config = dict(
    noise_aug=0.002,
    input='log_mel',
    win_length=512,
    num_classes=17,
    arch='wavenet',
    stem='single',
    widths=[256],
    init='lecun_normal',
    lr=0.002,
    steps=22900,
    decay_fraction=0.4,
    weight_decay=0.1,
)
Rows from block 5, named by matrix and row number. Rows with one number belong to one channel. Each number is 500 + 25 x the weight over the matrix's rms, rounded and kept within 0 to 999. All counts start at 0. Numbers have three digits each.
# filt: filter width-5 conv (model.blocks.5.filt.weight, 256x256x5), inputs 0-19, a 5 kernel for each
# gate: gate width-5 conv (model.blocks.5.gate.weight, 256x256x5), inputs 0-19, a 5 kernel for each
# out: residual pointwise conv (model.blocks.5.out.weight, 256x256x1, transposed), outputs 0-85
filt.94:497493506494511497510459540514518486477520491503496503499489509538502547506492501471505479521496540505520504479471515478500492489466473498474490510504490475511473502518534481475480509466499520516525526498505489497481526493522502502536494520509522536506468489493518516472492505480509500499507483511524
gate.94:493506528513486482464498470499467476499446456517521510512511512501488532559496499488493498482484456472483461464467411454489501492473468504523548500500493496490512510478474451477506495497495487508496505491515502511506514499502513513498518508527516463567558531565539596552509475504496513498490498484481
out.94:541515357456523445489504482442466520338484489466387523458535438518510397518408468490477525516477493467520469385524480344531527467491581447520511512487541474538508480499501440534513501461442498475503488427455534438468509509440503540516495378540541502507439440
filt.95:515505488484475554491456482478535524487514507544557531556541543533505530533549533520530536488488500518520468457480508506508520504483482541512489519503497515499523511493515494484489547504492544519499499525519491463478496493494494503518502530485508536497498562552522508503472461459453485489485479467470
gate.95:499489489492497491492529526514486471494507464451458473485481464471481477487488483482469470533502479476490523497480468450456482481477472438488517524507486477477463496518478478476502488517534533513519510492487489541535510516511511527504510515505512465455554446488480487504527536551565529511497496497488
out.95:469497499517506520512511463491531500511493515473501485505482482486483474520542519481520525502548507532503496487526549476475489494494495502507481505479490451466473496495493519458500491503494490519499434516508498481463477502492496509511516486521496490459477494
filt.96:444461473468467497487480476471546572564574557486484475489486480497495485478502498486484477495486497487482534509505498502487499508484494483472459438462492481497490463477477484485477503530510520517500504498519522491511501507496466482498492484494471489491491515505492490483502505534518509503497502503509
gate.96:452431428447485499530514504492492490500492492490493507508504540550553558549476483492469456449449462457482498505513503498478463459461484552557519531548488464469471492510520512532528499494497501519496490494493489493493497503527490477483477488489486499508503509511511519501538552549526516483495500493488
out.96:501493539493495495494488491465493452506508489482486514489520498522509528501535519489498532499523524534497456492517522506477465496495513498504501500526498493493511488529478495496510490509505488506485484495505537516533494524498488484461498461500495473498483515
filt.97:498516519513489519534527523535509503524528533518487490493497506502485498489504505508512521538528540505501482477507483497500492472482495524528501500506542523517502523478477471479486520518506522530466466469482463484480486479502548554541530511518512469498502489477458475514512508510504517494495497488492
gate.97:523522512508499541548551553553492489485477484472461470463471508513509490493470471477487466514502497509508490485490512484493499506499490527525498518537485462477475473486498499485479512505505503504478491491469456492490504493493546541546548552476485511482468483486502499505525526553552559491492494497493
out.97:495526496499490511461481515563458488503477497485485555524478480499489529510491490486508514505491499508503478491505475496510491476485521514526504513526526483539481497558511479541520499505512520511475497515506520505513472497504508501502457507501515531484484478
filt.98:472480476475476505488502498481526514489536538477474484466457499463488483489509498513517511501508501479485516528513507511505520511515523512515528518505494513511499515540559564560573461456463466444479468460468489485484471487512483482479480480506484484474486526494500513515498495501518536501499479488487
gate.98:455401393421467492511490506480475487495505502499475477482480469479473474475532525545525514509461477473515497467492484492492485477488478474477482509490485469468483512494487498486481508519501529531509514503502503489499488492502487456468455496476507491491506514531522537522526534519496504497499503506492
out.98:485501481506490520498513504514499641475491486490482486510509481505466494536513510474519519516532516529504517457484525519499502489509515518477490495509474491501502493484517546472484459513466507515512492503494481503499488468547535492529523496525476501509474513
filt.99:522523488463485485543512488499495508507511506491502499490483454485493502495505491481482467554519494493468564507490513492486507500499494467496494488502501523516519502530496477511507498541513493505487490495515524533518516511524523515531532499498498491513526455493510524536527539576527511508519509504517
gate.99:533525481460472490518532523510482474512519499492481487492498464476505538527518519498525518521507510482506492489498494493487486471455470474488516498478492480470447484525549501480489483470501509524491486492514519483480488482492514505493495499488498494496530487487488504500487500475494482506508494482488
out.99:493493499519486501499501496481481444485492488494476506517487472518500485518523508513485523496485488493476511479505503496512492507497505492532531497501489508502526511517480490501517494515473491520492489493514535488506517535460458487492488483492506501498491514
filt.100:519508512520515526528527517534542545517530504530515528508512504493503489487495511517523504519518513537518545562527550540487475483479476496488499469475522513527533508488498503493480513495516499501496492515503502505517515519521469436428463466499517550532523514507513508487509497483492499499504501502513
gate.100:513520514508504491508503488484466465452462462492478484473499499483489480500546556567553536508484483491507499483501509493482497489478464474472455458478493496503494511475482495500491517522500498514521528536536537512518523525527468455446440442496505543520508487513534519504498509508514519516520510512514
out.100:523505513489493484528544486479493502478487547500471487463504470504498495482521528514506501487490526508496508470490517490503498501522486463476500508484472494445511449505488521487466481537470480517485477479503527504499524496496496502485521466477469513500474528
filt.101:474498492484497515519484488479467479480463478521524516546513491495490492493500495476472478517520531553513511513513521530492502519525516505534528556534472472491525504515524518504493456468487528505472450458455457475471489497496501500518525532508484501512484474465477503494493476484476485491499485481478
gate.101:477505524537538503511484479513462493502522524484463476472475501509505521513487504489490487470445481479493503507511515512476483505514506514495475494496477468515514519514514520510494509498494521513486503489501493494473492490502458449505503505474488534508476480492516517498496494515513504517507496484494
out.101:527487460501512505513490502490531542509512496515529498486516494495459445489502471503478476543491496470501525512500496496493505523510505489485506480495492496494521494491520499480493514493486496506486525520488489494481473459471537496510505520515492505533490503
filt.102:443494550569552470489489526507496493483495477495476491464485540534483479477501498481490476514504519483512492465474482465483503509489500498492482493490493492509492525498492498528521475494481490488506487491485486502504519505508516535529497502538527517463486532518506473501503515494507505479491501519516
gate.102:406426495560576494488533517504478480481468471493491507482511524514501464463520505506495497484515531518539508512481474473463477491504500528526515494488459468502487508496491500526525500502519505520522512488506507482505498505504460481499507516487505504509523503486496471461477482508517458511515518523513
out.102:516498472489506490508507496496498526483471495496486482516533468519489480549517503500494535567490492505486520492500523508485532499472524526495505493521446479505479495495533504505499502493497504529507495535502558485514503480511553551515500477512482503510505534
filt.103:482484473477479492487474484468497484470532536460426475401414448447469398444459475503453489504504512495500491488519537513553515494515501490479481487462489474468435458513505502471484468463494491516484489502516521509498494525516511513512522534517521503453487511477441417446554570519548543513498498519494
gate.103:494492489483485491504535518519484502492483498453462489488465483507548524508519528534506486484475507536518522520495499490469472473498493500493517519507442456492506496502525513500496480471524523529509500469442449489481493523529471477485540540511523534536496502512523520501484493491507532509514502494494
out.103:482504481434455508499484507473458479471493506512503489515515503507522482502503480481504543522415513513493500517489522514540484502496493506522498546532506470520507509503499489514501528499518516530514510527499537511506504493531516526507538503466531502526483483
filt.104:534533509496498512528509498522483505488475502526509504511492493487482524479495505484498498521506554536521523510517430457495503479492502461475495469523548505524539524520529485526483459466492442499505500482485482501493520495494482487512537516500515490557482524502469500494515515515551553503508504501526
gate.104:490512503498499513545483502515491481465474435474463484499495478468509520507517526506515518502495486458481485496452463471480483446437447503521478488493464472479457466473450496500484524558478463497501498494488498496500503498510512512509484500452440504494526505485496519518518530488525500523516504514494
out.104:533534479507526476509475507468509501491500478510522506489508530523513510510503464515482519498503486475496464460515472559540474491515553494507509451507548524523507505482523476552494517482435506468492531487497515485526497485492477510495498465517479497478464489
filt.105:527511507506505487488508513506505496487486478508495502521536534536501512507489505511552548480469509537567472492520547545535522524518515491488506510506486458481497530505496467467486465471517554531492514496514484469463486482484515499522510534510491505509534497484516518522522523509504483480499507488482
gate.105:500512507495506522508495492514493473499524538504506504496486512514517540529535555518465457494500486483479503468470484482488474480463463489461481514496486482478479484479480478489478530529509479492491502508513529518518510493500494486495495464514545516487475518517506489474472480474466477503494497510510
out.105:493570497491518472467515510500466493531507518511488521531509495521507503492468448493503485470516479504438472533506491517494488479495482515532462491463534515505481558448503469501493484531516518476531514512501469515494563505486493442494478552507515431472512451
filt.106:506511510504505471506487526526474502477467473491503506512508472473464442435516491517504501486507502524482529515517546540512531529528516463502492540507490510492521501538500502477494467509497558523514493512491499481497505521513482500513482467517511518486453479512501491478527514488475525500496500505515
gate.106:518496473473492528553517559536486518529530515482475472475442490500511494471517512509477485492510499496485484505482470472500499502531526511534518562515466469471495494501485522493499521515466523500506479492479493525521495508525501520528518522480462500505516453462492526517478496502513495508505491498504
out.106:496494476504506513516500507475501507491520524529527480523523508507513473489508458504495507516496474492492524541500503484522483533516525497521495487496484508501518497480496484490505516463503512528522535506514495511504528500508487482473488512503515482561486496
filt.107:494496513516500475570473500500505521497510489522537513541511472475509539503488484502523527502488508502510500500474476492509514498528496502546492530487496503514510496511469519518516506575526518512502503520521521506482488466502496482527495496511441540568524493510503534474469506488491495497506487477498
gate.107:509526528517537454511521502514430470465477478500496517481480502504517488483513516544528498469439492514512467458484517518466487479461453492531545524504471477498482483512467486481473453516533518496496518501501490501511522522519517466488494504524469488471459512555547494486528556502478500498514499495504
out.107:527495471520511494481480485433484478424515495508557530487503497510478445503557543513492549502478494506493458463504466502483509471487557452488497500513520536472482510486497482522476524486488497470496506503488489523511475489515485502540515459508476479488467544
filt.108:490505506505497508517484501475516496475459479505500504509511538529486493501536518510497502502531531532525464467463449468498513537540551510537531561560475495479476476506512514512514481482467460450499484485497506500476472474466525522534519534499494517511485524521516534548478474458468450494497497499487
gate.108:465471472454450511516501522526482482481498481491497496480483518553562550563481498502488492490488473470475492485472476464489474474460472539533507524530490497503493488489502515500501501500464479479472480485495489506497487500496498483489465471471482520490512513508506491506515518527512514497495495503501
out.108:508497483505501497507490509504494537531504498491494498497496491497448489491495512522480525525489500489501495506492499465520504499489482503474465499491506477484501502484525481507488500491462508503507496499500503495463493392495523503509479521485504513495509504
filt.109:496495478483490483485517485497499508503498477511471485477518525516484490534496507501500505527512558525516510516573547509530507454460464500475483436499510471477498508523523474534533483452502477468510510498501514494494491497477539517483516506533480431424504522462430461517494528489489507491528536513515
gate.109:520531519517499509530509528518533518451481474455469477495497518558530534545545569524523538459473523511499516496492493485511482479465475518500507508525453478490452469498508508498503488505543536528515533516481507484490528508492477479514483509466512549476491545526473443483512531486495498516507504510498
out.109:478517505490470498496529446537469518540486495458412479496472525471487487545497422441531493534491510460560520491496559382450481541456499544537470502426470457494520515531523487451509447497520504543500401521547512486443517545558536450478494513524486532422540529
filt.110:520508505509513522531497534516491465467486489516513515513500503516528522511489519554549502526527509515517499508514503500533494487516515514519480522512520502502517515508493509496475492503478502482486476484485496507499492492494548533527523521487500524518486504513531539509494507497500520498487478486497
gate.110:480482489493497503499504539542471469471482473512493490474496506522490492490453461501497466479466464448485502490500487473495478488486499542524477498526488473474459487521523529515508504469439492498509513538549517481481500516512484468449419455492507548520521485496507495488485503496484490488480489495495
out.110:515538511484492512505595487460508488521505584510517502502504534495498508497487479505558470459511501465486514529517493485506511444513500491485470489464513515459496492494506529503459515498518494506506521506514491509475570490510516523487514510476552520503485482
filt.111:522582596565510481499515496518530524518496516503523508528532524534516522537442454442464480489480498515515483472490500529529555563559510485484510493499502515511506483497508510509476490494498468504493510495479497496497497503496526519518526495470515518535496522545537543514528500477493511518522519520521
gate.111:500478460454434500495471489473533518502519531452465458475479510521498513516502504505495492500504485512516468465489489509509516516532515461491493504483497502505524521487514525509505500501478496499514495492486498497490490504523504508508514501498524528529491519542544567541549540515524521529532522522525
out.111:483505511503512516512512545484502498505493504524526499494513490510496495478468483507485504504509498461496532507474471506494501505486484504495485487493486480475494513504512479479495490494482498508489516497482485486482534490480519511465511527472496523525498483
filt.112:511507497493494524522502531525519528518536539470470486474476486512521500500534535522502506509515545540545541538526522521481469460455461476495499524510491495484489515520507515490496504512495522528522512506476469526527519536553532536568564554510514528493498490506502499507495479475487499525521504513509
gate.112:511517507501490513521533539565491492501494501472474470463472507512510532524468465443445444487477474452477488488493466470488507510513517509516512518548486470460455473497501496511500487493514503536476476485473466491472475461479498500512523511477478476487489479483489489498538571567558516498500505490484
out.112:484445501498532524490578474503513517506504547512507507529494497505503500542500474461536500480510485476557491501530480501495513510489538513483509490514534479508488488538505501524459490488535534490492511531501502482506495501501519513509491504501498583512496499
filt.113:504497504491474487490495486488500476492487510511525522512531536509500508509505530538534520477459475521556454479477505554498512524518515491462467499524494481495497505484511508509470502475498535531533544525539502475457474495489526506506508534499527522540490497511537529510539525514473459519516520512502
gate.113:493496507494493513522509496500444436470501518492495504493502516535534567569505512488467480461453497511511464455483515495504494478460469479478483481490464451486493499494495487488495510524524483507510526512499515509502515507498471437480525546490489498504500466478501512510509523498500518522533517500505
out.113:496490502466532479456443492477458509515581465487510556516550481511495498485471506523444513518479475488479490527540484514508479526506510504504469501465518509546503586357514468523495510433512508491590526521496499513444518505500460456508477529492531393491538427
filt.114:481493499496490477517521433473506507533472488483475473487462483470458453481471481491470461481467479495481493498547527489499491502505515480488543479503521512494533500498521477540526471490531450441501503481483498501512507529501490471486528529503492423544540514498494501518496531507473518490500510498499
gate.114:479476459457483479510473561475514529478530475486472484461475495494484476510512501520492514490498508459481504528527479475483491465511510487477480553503500492458430443494483496457518475497487512467508519500492508499503479487504519524522514537523486486464539531500482509514467462438501433502513506530506
out.114:477489470465465502505514491468507500477497502516487511478493479490495505470500494508497515482504523437499491487509445539497507493521545464492516517504530522501528507487493483519522522501468481469492532503495476529561488515507475520498527471466472486495433481
filt.115:491507487513524540490469474481522498493509525488455476479478506501507511505478495506522487547561520518525498485499549569514493485451461526474464455480526529527510518474490518511480528506481502517454479501532505506533521516528545542501470490486533512458460485489512450488506518513516474513497497496488
gate.115:457485524524508494521487504480489522508521505516527528530517501508499507521490483521546540550530501511531516549544515522477446445454436527541467479476527528506516505482461523518511518538480486491491508514514491507502520513518539497491504527514419488533527508486508526466491483480459461490506494502513
out.115:469499514501537498563525463503567475539465522473447497552472436500510543473492495471494501535500490535457494541494538478446474504536471560551520532571496473509503502499507500493482456523531503538485474537496514457514516498526495513511525535493545503483527455
filt.116:505496485496479471489491494498500511498514546509506511500516497509501521501540538538530511477472507539562497500497476511492513502516507486493489499505490490514524514499516519530474483487486498514554531504488472494480496502510459460476518516511523540549489530501498502489468464442459467506505490491494
gate.116:478506519506501528562518488502477487455462473519503493489524544528527531538532520524529524521513506478493490518492470472495492494510491532533495469482491487490483489518493504492485501526512490501487475488512524535547523515504475462497521508507463505536521494475493520509478470455471468507514485490499
out.116:539477497506463500488507496483508503509521500522547513443512512488462464462469488494505492517481502492510489529515452504540490503529487488470519483471497538446510440524516482504469512509502498417443530465498463533465469461482532475457524519497521538510512510
filt.117:484494503493476476506487489483511485522495517473514526540495490496505511497512496474487514497479503508512490432489479513492547567529486497541563522482470520522519500496489472488512499507519502473502479495491496509501510490490499541541506479503554526521488489548560531508507511460472472514498512510503
gate.117:481495476467470501469551494515486457467447447491500477471484515517504510511508518501531535498508501513512499504497541546476483490446479484472500463503477465459441453502526471512511489461512479490491482464454459484480479467465515535511502486489517497437455506500469487506495485492539484515498522519515
out.117:491500510486485487546491577469543493493473504588536488525538484501508505469497512529455544520489517483470665546448468552553512571539593475519516502533516543506510508511483465546511537472452444488472560464504478486543520487444497516467490477492489504597482478
filt.118:518520504494497505538531522524495525529525519466483471478474473480477473472533527525518495449471486515510497517531539536522533523523519473503502521511474492483496494486488493495496484502507509491520503505499495531529518507521508539532573572500514509508502480509510505483527512503488497496492486480493
gate.118:502507497491490536557555523516495518517507506474459459444460495504511489495528529527484492457441467481480484483504502501482493495511497476489520537518463462467472475478475481483482492499510499496502510509492495527530511519525487484496514496481473463467455513522497483468503519506503509510513505512517
out.118:497536487474484505495578508463519486510505559520498496506518502476502477486519507527509503469496499487479535499502536472474507463517500473535490485475484496462520532487474532466466504506475491536512504488491516501496565486489505504480496494469526527519492489
filt.119:449488529523513458507475475481482488476464461498498484487486533514508547532511507502499486438445480489492461447464431431497524505525526491537510512512459468480473466514484500499485479524478511533545535498508518477462486460485445442498498483516494504534519510538502507475453457479467479487491487475473
gate.119:503466447447456499523531501497515536533491491498504530518533516523537556558496506536517527535526495500500509515502473510485467470492503506484476461484510522502520511476465493513516533555519514511478500520535532498503490509517529509476500480429416469531524458471513532528474512515523493493503500487487
out.119:506500500485459496451492533514452504522504494500481469489505473519516524506485513531496468478521506491517483496504500503488513483471482480479495503480488499522496518495497529494505534506475482495518500490465470524483475498506507514491498506485491492509543530
filt.120:513528531512487492473465455465500503500491475468461472464480517500499520516523525544537522503505497497522488495507495502452439417419428511494452461485486485481491492516499493525519503516499503509523540547541532521522510519530500498512504504529490477492481493479475490475506503499510516486492498482480
gate.120:507508522535539506504517509500441450466449434550552543549547479480490475455472461465454451457443434460491488474471487494505517526520518526510519529537488497496507495471483479489490510501510495487482483498495478473479474483481487502489496498488521518528516498514526530498484491470466447515516516524520
out.120:488508513504512507499486484495506506481510476484484485527485532503544536523533502502512515464525484517512459487515534518471497466493497533500493514513478513507478501480432511516499520511515519500549478484521536526512502506538457482500496461524501478479512518
filt.121:501503506511513509512515514496509525521535528480476475445453484495481464471512508504476491493497505522517531535535558536469471468459448503485478509504495521504502509492511508498494551534527542540507505499487487578585568586592484495506522519507532513498497506514497497497489495502497484517512506507513
gate.121:506506506512517499523532539554471482516504492522513514517531510529504514504461440428442467473459464461476480465494482506502506493493486479465467451467511503506507508498508488507499529512509491514482483471468471485481491490505471472466475440468495467508506489506492502494500493511511506492493504501505
out.121:521472508495492512488536482496500505510512534495507490491519491498502496512524521501499522503501513512554508504525511495488493545495494509474510486505491497488496496532508529493507513494496504505493492511500510519495484496516520503493497488487509572517492490
filt.122:497507499496498478488472488465479487479478468515507491502513512488495499515470479483503504509526495489478500507476484493470484490479458525510495469442505526513515505488468505491512520522514502472491481525558564501506507511496500508461428418476492522495498512530529521508511529521536506515520523537535
gate.122:501504504497500498521499512489501522505500509501488487488489521526528527517478484504539565544518462449472497502475465481513513498497498563567494492489502494471467476488474496504536519539489511500462459495523523501500492481498575566510453456501492502505550521518517547545470478497511489488492500502496
out.122:499474491498506490516511493435496495484498502506516494502509484482500470511526509520476479509480489515468521483500512499485487499522499492491502496505476496491534508429491488507464496536513507540517513520486518490489526498512489507505495484467525453522501473
filt.123:499493496513510516511501494500493502479460485506517482489482515537524502500500514501449458494499476530498512513473436495491469477496514540520495514526495469471514489511523536498500515489486523523483489491470484524487505524502479476513568558529508526544495528515478478475484522549506504504505508498499
gate.123:494499512533534463467475500520457472483494509519490510495492512504506513528511533540520528480462460487514504519502447480505505510518510482475494524529484461470495496545555531478477482476483539520537532537529512491495504536524482460468484499536510504517501503488505520510450477491483500490504491499508
out.123:526484434506487469506489493474520494482483505541531502515525504499505520485523509567497488505535504491482507521506504520471494495527504518515495518527504532523481503500491483508518519504446492499499537482471509544535474496475486530487482428511504509541540579
filt.124:463474489493500481465475467493522530547550530520501499500501464493483472469502503498499507498471466473461514502504495513496485484488471509475477453448507504519519494488487493486479507491503519516492506512504512496513503524493487480477500477491500475504493510508480488496492507504519525496502491498503
gate.124:471461460455471509514521523513466469483495505490500485483480525529528540523479495506511500503510473462476490512514525528514501481474481537537496505508500490474463478556535547541523503503488483507480487496493476503491498500513517504497500509521491495480459538532524505502463473504521511503509505505499
out.124:505514499501481502514512500496500469504481488505497474519494491515534493492478515490506503494502489524500507497502539485497510498482492504518517485528478500499507493527472516489507481513503511518499503492478529503511508541488489511486515490499495505516487514
filt.125:510529539532502518503497505542488453472484494514495503497506508460457471482516518522501510512527529487480542541525506505460454475465467505501497494511483495498494480510533537525489505501491498515490484482483489453463477485482455475498459458513513522510514469439470486472411412434454473500506499501510
gate.125:521515521518523460493513503505481497498476473480470460489479494494480484482518527529528526494498483529522457485487488472479466462484488480481489520528492469452489483560539530513500467464466507535500497496474486498493479466473502507498515516517516500516506486468446481491482493490467467512513521513502
out.125:488506494502501493495486497511511563503494478480509506495506507526476529503494503495512498518476495510495466501500499497495504477508513500482483507496530489521484502490547518509508495493524513491504490496507484512486490476546552500522488494505503477496508496
filt.126:472556617634564501505509504502493500496490501512492490483498478458457459472477491506498501487488488498481496495488475475495506547575550527503511501513498513516494495458475481491470525505515495510490504511512503491464450449446487493494501493482468495524500483473493520522501469483467502488502504497490
gate.126:457500521513510523529538517505491491510505487505496474476496511505510514507514502514519500506489466468494511507512503503495486476465476564530488472506519510493498524517530535543553543529527508511466474493490479524524514525545459488472475487471496509521538458461459457467506546560577552507509510497489
out.126:527489502472509479512495544503483525495492503495482502488509513515551504487435490498494494515494503436524529476453466498507477499498518470480427500527527481509481506461500491515496456464476520494555520496446465485491534494565519541507488490481483514511498486
filt.127:518497485485478515492540582558507520509514517467473484486469491505515522531507520495473486482454484523504521524497506468487476480472483505463488532502496456479493477495520516470516542487504545507527529499484490535501524545526463475497488489472482515498512481461503469484450504516490502522525518532531
gate.127:502509520499485503543510513518524524511510496490512516520499512505533566510561531532572528507544543500530521492465481519483482477437454478515496474500486505511479489509450468516478532571560509529516494496512504505521521480511494506520480524512488538512505508504518496492480480470506477505498490499500
out.127:502506518542494514473477531514509470511518476516531528461500471491485513512487511510507491493508497472513512506493461511461499508460462518485503493497432563487476493525468517475504522526536460462477511501510480528518477498499495492465553508481495514528496501
filt.128:492487505510522532508518506528480479493465489500505533511512506496503503495491463489498519501493504489494536521526507518476473481466468496481475485488499491524498507523516511500501495473485509512502504490478486539529506503509485494499499514490461466476486456430424436445499495503505510489501490490498
gate.128:486495511516510505502508490483503495508476487488483492501504489502505516524480473510488470487475482489486505497518498496488490482494502558519496505515483472473484492472501513517514511486482476454488511525531532487478470481488516520498509501462495487533524483481477485506472473483480472514504504499510
out.128:484479501496529532493470476513513532461541504480491474525531499512485526540490500450477502541505524489547453526514478479504500562474502526479540514507513521565464507496513517521568510456510497462504485525496481506489463501507502485507516501561469486490498528
filt.129:523509505506514513500475469467540497549515513457448451469472478494476515504471476468499494512523524507500471453537490503539527500501522531500489483525509518495480472490504484522495487513485465491473487501499500504524527480496503538489501498485522466469482552515495490528489522480477473485474497478482
gate.129:480483497485492545493499501477520442497489487523529502497491498540503545528509524527513523483505503490489514463474461493502508503485489551496500505483493528503496488487528507498516523499484513482489503506516516527529518517509536564525536524497608530514515537558527507513494484494535510523501516509506
out.129:498491482486536517490496502486506508502510502499511554500474487524480464474510490515490506501484487457484495489509467522515538482500519483491508515496518509492493489493517466553527533488503557513511527467516493452509507480478510521521506490471520490502509467
filt.130:514509496498486499492455557488477504483487479496480501486518510498532484558495498521499537498510500490473492482493473480488511474490479522485459527481471495478484489468474513430494526503454521483520511517492520495478480505459491527526485499482509516436493487504479502541476499504521518492496465501480
gate.130:479478503513513498523479498476523493486518472489475479479482501497500480540532516505495523528490475506497476472446536432455492514493485495511526524491503496473476507475464485456510516526503493521488491487507539528519514514499530532504506514502481492464532511516543512537500524448463456520527535523491
out.130:530509559561485491528473482543509473604531462477549488461476504481486483526494482479519367492571480571490506589514530538523482486518478498452465528497496501436452454466486474528476454486561500503519492459546537472544464474494490462476443570499523477514589537
filt.131:422419467511516505470482470460481485500496522520509487516487504525496519507513523515529520487486502510495473469477487499469454492499489527501518520500493494512534516513514490500510480474509526510490503502512511483492523512490492500512530522536547490508473483494490495469474465492481461491477490470472
gate.131:450494584642641461486514519509498494510538516473489480476482499497477470490512526505500504480489515502505483494526519487495500507518523464483481459455469471498500502511515508491493466480496505518532524499485496484486516516511472471479486496531514491486516511510466474486506517522515525510495502507508
out.131:496486458513505511501504469509513545508505496503509485510466504506499480521539520508500509481513485481514511490519497486485548522484535496492505504488485506511492472506493505512489528488508515494510489517539534490472474553509470524555517485491487497523521506
filt.132:505504492486489517521517481513493490499492521483494488490463508502481471482505512501515495518528492480477507489493526506515539526509508458473480438461501514491470476532512498525500480491510468491458467475502501516500526513510543560514524517535557513530498509542516503496502513504483504509496502511506
gate.132:504487474471467478503534512501491482501523474489500490470499500508521493523473475473466500491489479476512454433463484490516531515506495498465517478465458475469454472484494472493511496489515478465492517525522492496504498493487523530477481500483518470454491502510486503501463479471470485489491500503489
out.132:523503488498483490486482527502482503507500492514510546492526506496505482493528509515479513519495518492498515482486497516507480512501525518513518485521504505521509514494508510508467501497489504505500503511472507483517518483518508500490468499506499499515495528
filt.133:513507516509501479494489483482480495489484481530532509524517498501496514499505529537551518508525526530528498514515513483478466452446465501485466477485494508512529519487502535526483522506486510529499520533554525492509513519517492465441438440506515530527535515527510503528499461474502494501501510510520
gate.133:496512508504512497522517555532519491490519526471476491500492472470496477482502505556547533538503465452462510490485491482518542534536545551534510522524490501492479488463482503470494532520502505504462469512485483503514494493483531514474483490465491509491503488508528511528495534533551537500504504502497
out.133:503476490512528525497538447474498510523539551469492531511525509542486476518501490504510516503500491476520466535558509503502497521496516500468492502505509487519496472476511499517495518463528490498505496540510535486472505489512495531510503508509501467484514482
filt.134:516517511505505508492468476524494458475470492484479482505520509534539530529441494515496476535482489467464496486498508494535519491475487549492468469507551530501504493487518525521489533478448455478451484506486474493465483486466529506509475467484521555493463495500518478483512517499513504509500485501512
gate.134:492495495490487509503522532508502506481481510491488484493518514509523522532488476504547547501520507522528511511496497500488464476515518504496487521528458484465472478495505504486484491490500543529512508526526532483488480490480523522507511514460459508538535481481490549581502484455431457498501499496496
out.134:476566462489512497496517494490518517508507514464472492546500480475493491523434468478511497485488519504438519556501536468525496463503492509519512511514498486518532546458520497491491483490555528513549466534498499454480555514517481508516465519509515455458492452
filt.135:512517520510512498492461451447511470442420455501523509515490523529510530485491499506525498524516495465499494494479467469494488495488500504486462444477503516501499504504522529537500513497493486506516521532560543504500493490499496484508475503481492522531504486502505494489503501511516509502506508506509
gate.135:505508512497483550529518512505501488469506490479476471463487522535551528525570544534513518517525499499505513482439470481476483497487466496485495507497488494490488495480469481451463524526508517502511508505488491546524498500498464512542553514482515524467476460476495486495469471492512488512497498492493
out.135:505499462493522458495482493488494508502484469479512527496480502483494481528530503528476499517509490521460482478501523515494499491508506487527501483528500495567500597442492467536544479518484496515527500527507550492508519503519488521562489508532476450463505511
filt.136:485483489492477478521494548542498525483496508465486490495511502521488470513516525517485526511499525561500510521547524523484507511534484494513472535498484484479524509516515518472492489510484562501523523504459471493485509535492503515544542502513533514472459498504450490521458514487511559514519511512515
gate.136:506499488509517511516470522501495503508503486490498502531525528512510508530534472507504510455492463511510511509522499473477517477526506494545483529513440517472554543526473536510532489529468512506507458505481505505520493519498509522477502498495479479486528462518500516542490516500467455498502502492473
out.136:552497490509495484544488522516514494532491497548530467490483552489527429492453459519499421479532503496517549505476493504519509508519534482514484499477548511496496479493500472531505511499563528498491525507514518516500516489479490492465502535510517506561486437
filt.137:472473484482478514526496456457500482499511508511487466476505504505495497523498505512495506541517455453479473449471489498526518522526521536509505489485519499472465500482476495478496524536511494495464472510503500491494475466460529523495493503494499500481503503514534547530534547521497443494491487477473
gate.137:507521518517509533517520470474490520512500526495492488477461503494519540503504486481508524490490463456447455470437433500502492468467473487511511459479493498480484454526486490525507487513524479505477482501511519508512503488490508494495510469517473489532480524516494499458459425474469428501500493481489
out.137:498530481494524512525501513495516523475471496516507463542503484529518467516505509501505504485496495495491542515487549515495524500500465514500512507500504454498505525521493538482487497487527536532499489535512530442504509519523493511523496504521491504506449478
filt.138:512511505512519587574551602623521500498500510474485488469484483477469481476518524557579539469460483483471529527539547541520517502514533531512499508529489493491468478523518508518518492494500513511476469469454445488493506512509496492499508512491498518528534480497505501488509508499515497493495494488488
gate.138:503499495490490494497540511504523502506497517492493481487488504507508512503523531544543525511505481453463478463459438426513511509512516525517513517522475477473465471474494497515497521505506494513456446462479463485490496488491529512480457485474493496513490517517536559558487482488468475474477487489481
out.138:518665491508493506497532502509496492500492517502491478481498516523506511508491468509543508467519491487466476490491501516512507469507481507518483511472505518478507476512495493499507522513493514498499497469531497504499554507494497503489487508500517494482489521